Rows from block 4 of a small image embedding model, named by matrix and row number. Rows with one number belong to one neuron. Each number is 128 + 24 x the weight over its row's rms, rounded and kept within 0 to 255. All counts start at 0. Numbers have three digits each. After the name is the row's rms in percent of the matrix's.
After each neuron's rows are labels from the 100 images, of 14976, where the neuron reaches its largest size: "patch colour" is the nearest of a few named colours to the mean colour under the peak. Only what is clearly more common there than usual is listed. The data: small charts drawn from random numbers. In brackets: how many of the 100, against the usual share in percent.
# u: gMLP up (value half) (model.blocks.4.mixer.u.weight, 192x128), inputs 88-109
# v: gMLP up (gate half) (model.blocks.4.mixer.v.weight, 192x128), inputs 88-109
# out: gMLP down (model.blocks.4.mixer.out.weight, 128x192, transposed), outputs 88-109

u.98 112:117155089122160146071124139112118141122106084076145096122165144092
v.98 136:123102120107112129141144114099148141139098167135106074098142112160
out.98 083:096120119125150106120095112130172098104115171127156121081168158134
patch colour: white (100 vs 47.4)

u.114 091:097096156155169148101138181137121116069132109116165107102161135157
v.114 077:140097109163125125123119147125099122112157106174110112130115127152
out.114 081:136125169110190125179133123134169100132139139150094136158143169136
patch colour: white (100 vs 47.4)

u.10 102:098144128119130142085118171148145121133145095083123114149112158105
v.10 091:115102123112162139125123144137109131122120144164119096120136108210
out.10 069:142118140131164127126097142128137156126133135166084080096146094146
patch colour: white (86 vs 47.4)

u.159 127:117108147145153158095134129142134136129132076095129120154141141134
v.159 179:144113136118129154162162115085158121153092172149122087092128132137
out.159 074:084146093153118125142152101136156094150093173117114115105179126093
patch colour: white (100 vs 47.4)

u.47 088:093126134149126135120120181115105136073120098124128082160103144153
v.47 073:165117106131132062145121105127120142177157113108160123099128120096
out.47 085:141125154135103135137148098135130132090136126139175167145084145140
patch colour: black (57 vs 20.5)

u.111 075:188131125152120148109088163102123120146084116113151106126144126158
v.111 101:125151109157098088111106099162147123076113141146149157127129134069
out.111 094:140147117141097157104090109131154096149099115121155149108121167112
patch colour: grey (94 vs 32.1)

u.27 117:091150130127129146091064138124137108088177106101155117112155186113
v.27 103:153129119128126074149082113128116142140123069144105136106093139140
out.27 119:113146133136152162132124138100130132117108136137114101135140141128
patch colour: white (91 vs 47.4)

u.73 098:124115126157128150119162138126148114121138151107122108172130169130
v.73 089:157126159114097134129081143129146141122146107161108120142124144151
out.73 112:146140089126142168111121138119120080124109078110119122121123125120
patch colour: black (59 vs 20.5)

u.135 117:123141166124138111064102177107145122095183138124120112105135143148
v.135 103:098142119094147125123135102144142142130105154139127109106130094124
out.135 148:134134143127133146158144099110124145109110126157120121109137108144
patch colour: white (91 vs 47.4)

u.160 100:129095103154114133139187120094067147105112112095125116075136082139
v.160 086:180054123130096124163110144121118085137113111146132113131132118124
out.160 128:088178131101126135154078135100154137114110103129092110105128108090
patch colour: black (50 vs 20.5)

u.44 097:169119131115111168129151128118123147113140096128118130193130140132
v.44 095:159144140142131091128144096145138125138134155145107159130092141128
out.44 076:136152138095077138140110110127138099125115157118122154144084202136
patch colour: black (43 vs 20.5)

u.175 102:159105110115166179108157147122103103123135125139141116131146116186
v.175 095:109109115113154163132145141103164112128118129108095102129166156119
out.175 084:137169144126115145137086134128143153129138096098125141136081136095
patch colour: black (100 vs 20.5)

u.22 072:139134159127164137117133137103122132137148089121121125134158164143
v.22 100:133157083162118089144116066154153122174099131112125138128108109104
out.22 101:123120092158126147128112103143145119164075144129133109126088185137
patch colour: white (88 vs 47.4)

u.113 094:128122127130160125124123135136109123128112123125136113099090145133
v.113 086:155113158128111078138121134154134123143141136132152158162087137145
out.113 077:089165077136183135097082153136160090109153102133130130098152133114
patch colour: black (42 vs 20.5)

u.45 124:128128128132152138093137214110119149136141086112130134131109129126
v.45 096:120147114144100119148142095134091115135135157156109152135149122124
out.45 093:076139117134129148132110143131144151112125096098115115082095155144
patch colour: white (98 vs 47.4)

u.104 095:140182082137088132102081145154118163105152092102110145156128154097
v.104 073:141119120145127132159143120125096141191130135151094087139101102133
out.104 089:151073183073119143118160113119133156108153149117105160160118080138
patch colour: grey (72 vs 32.1)

u.100 142:108124128126137126149139143117100144126144144134075145145141124153
v.100 131:136108106155124122110116129129167097129127108120177132101114127128
out.100 192:136163143120150098142125078159137133129122157142122124165152119093
patch colour: grey (91 vs 32.1)

u.129 083:152103140136118169145083140121148169146109108126144102183128144115
v.129 074:155102106137155125148158137139124102137143133147096117106118121155
out.129 081:053148155118137102172091105161157142097143147133139130096148134165
patch colour: black (100 vs 20.5)

u.72 088:159134170149164168119114121153081150105158091149111136163113150170
v.72 066:101143156138169168058129140149163139134156116107132170124132143086
out.72 043:113133131130166109115123133110100146119156062133148174099103091153
patch colour: black (93 vs 20.5)

u.52 096:118141122143156189116145141116132133121120126117132083117160117113
v.52 093:171077125126093120150156104129155088135090144136140139142125139139
out.52 103:145109120113096117128115099135180057141108138105170154116133168138
patch colour: black (100 vs 20.5)

u.87 089:116151133147140136098122142114131121119153108100105156129131143159
v.87 109:128130114141173096153167103131093134171109122164089130141099110126
out.87 104:132141106142129134131156106135121156168098148104099120174093170128
patch colour: black (61 vs 20.5)

u.187 078:144126137123154157107118197150144085109185123098182120158154111116
v.187 109:140111125144142103114118093121116149133110139173126101143072113161
out.187 108:107087137146155115134129137119124152118142133186117122111102085185
patch colour: white (100 vs 47.4)

u.102 097:120117119151138146128100161163128128131134120131135120115129146161
v.102 112:132137114118119134125132100153177101161082153107129109144162181118
out.102 094:156098100101127099080149131139137079160156137090141112147111134114
patch colour: black (74 vs 20.5)

u.15 095:139156142158167140128127153149172109172166127140106068132095166132
v.15 092:153144129094101165129176114098101151103103114124152141152148142110
out.15 076:063129109139112099125113147118114137129119161144095114115112131120
patch colour: black (76 vs 20.5)

u.105 093:113153124164159152127140114129097144126127130129142131127149149095
v.105 088:111125131130078115114134142156084152128165138149101120144155172153
out.105 097:109131149109143116082109132151127117107182116121149157159168137146
patch colour: white (92 vs 47.4)

u.118 082:135116129143135143123139125113144156132169090118121101155135123118
v.118 098:116108141142141085165160101111117156133120140176108120122127088186
out.118 101:102109121149154125153128095128123184148101150159110097131116108152
patch colour: black (68 vs 20.5)

u.99 110:106145122174115119119100108149162095119138127124138124154132162126
v.99 091:128153110137173142135122168095074132146153144149097090115105086152
out.99 132:149146145140102128149122104142127153153085126121141127129113170124
patch colour: black (42 vs 20.5)

u.46 109:139107089128113160133150142121140119113125085100152135156109139111
v.46 203:072134136108150138115097132127158129138119178128139106102180114114
out.46 087:060182119099148131142054116172196110125147147123139132125164117108
patch colour: black (86 vs 20.5)

u.61 103:108104130128146141098174157121091164098156097144125132143144159135
v.61 130:139094118106125146159134146090143129161097163133088063111151135160
out.61 094:095150094152139113112145157137155088144116102118100116108141092115
patch colour: black (49 vs 20.5)

u.94 095:143097132114143165108159146134192151118110115103153116110155147138
v.94 080:145143077165090126133117095095105131141115109128125117109171119095
out.94 093:106181088129139152148117069106147141136090117111140117099092120094
patch colour: white (73 vs 47.4)

u.50 097:108142141147172143102075140141111148137124148149098146139125146097
v.50 098:126121135150156120138125112157125145105146145161155120124097097158
out.50 122:112085156152132166110133149122138122065138115149155144136102146160
patch colour: grey (63 vs 32.1)

u.35 086:130106138126134176121128145115182122090079118123152120145105137126
v.35 088:130170094168123087120077143133106133134154105138112140102106122140
out.35 091:096139080124111136151116128111137105111108118114107133104192133090
patch colour: black (52 vs 20.5)

u.4 116:109129117160163116109100142145124159131153123147113090120144131142
v.4 107:149117105141103122162154120077118131151094140150100100113118141167
out.4 105:166122139078118124120131128151113117131143123145107155155116147127
patch colour: black (78 vs 20.5)

u.132 111:172103116146120117140197102116101091124096136139139098134121141113
v.132 096:145113175136148110127091168140175082137160137163134108135126167130
out.132 124:101131118123117129123122061143143135144079123103134107121135129095
patch colour: black (90 vs 20.5)

u.16 104:137105115156139125118136099121109136110131101080154161117139136127
v.16 095:155163107156094159138128115128148093138076138107129125142115174096
out.16 119:145172136114127155136080137142193066158096130097120138132096186123
patch colour: black (42 vs 20.5)

u.119 114:139137148153133149118103143146129136073149079114141122169099136121
v.119 140:099116154112128154112134116143144150131126157135149134131107114130
out.119 063:124175109130090112133055117143144132127097135124120114127102152105
patch colour: black (72 vs 20.5)

u.170 094:148139122157110143137144117118112129094106108066133169152119130062
v.170 090:146125152130155125164109126099119103133121165167105110103135140196
out.170 090:089151148097146152109139114153177088107094106106158132104158145097
patch colour: black (73 vs 20.5)

u.64 082:139104150134141140084164116137127116107129092138119111161144129127
v.64 068:121088146144125152110076131101111166080120136159167106100137114173
out.64 072:123123131126189107150112122121128115101164123159139159083101081168
patch colour: black (45 vs 20.5)

u.130 101:173102138124140155119151142136107142077152107149110143150130130128
v.130 105:098153108115133157116098118146143131179118143125126111133171186098
out.130 102:119174126106141147107124120155145113135131140075137130148132179079
patch colour: black (47 vs 20.5)

u.139 093:112142135140124114151146144130125151089145121130128151177186082129
v.139 092:132132113146125157129113089126165112140117093133144152125087124107
out.139 129:136146138117131127116092089149124132166152176137154092137169111067
patch colour: grey (97 vs 32.1)

u.78 105:152167102130159123135147124119162163164126129117109115113074121122
v.78 102:145125097151115136143139089107163113146094156130143119103115174134
out.78 109:149107153122115145156140079135147144166092151154151122106106119135
patch colour: black (76 vs 20.5)

u.126 080:134118132136121166106125148124132114132104116120155095148139145117
v.126 076:163133138135141105166106136131137109105131124133111104109085165180
out.126 061:064145155108147136168105097144162126113117115129115129109125132147
patch colour: black (93 vs 20.5)

u.37 090:170169120173109151140106116092102128118122070097080102107130169058
v.37 101:116117116130130135133107151165103153108124130160168159093117124139
out.37 083:110076136130119149082176127135111121102132114141172131153132090147
patch colour: black (69 vs 20.5)

u.1 110:138132125130147161087125105148150100123104119120172139118117117103
v.1 132:130132117163131097143146150122080165158148148158089145121127114151
out.1 156:149146138115119089155123084152120129156120154127138141151154115099
patch colour: grey (90 vs 32.1)

u.158 104:157124132140172167091105180095147144116143083087136106111128136145
v.158 110:102129132129118157106104141106119141130099152130139082101146127106
out.158 080:065181131145142129158085156120147133100149120117092128116122135133
patch colour: white (74 vs 47.4)

u.13 100:129143122075138159132172092129153126112114132113116127102132123150
v.13 068:097188106154138124125098147155135104130177101083157098144174121119
out.13 099:120157151117138147139120088149154129147117170112142128122136155117
patch colour: black (67 vs 20.5)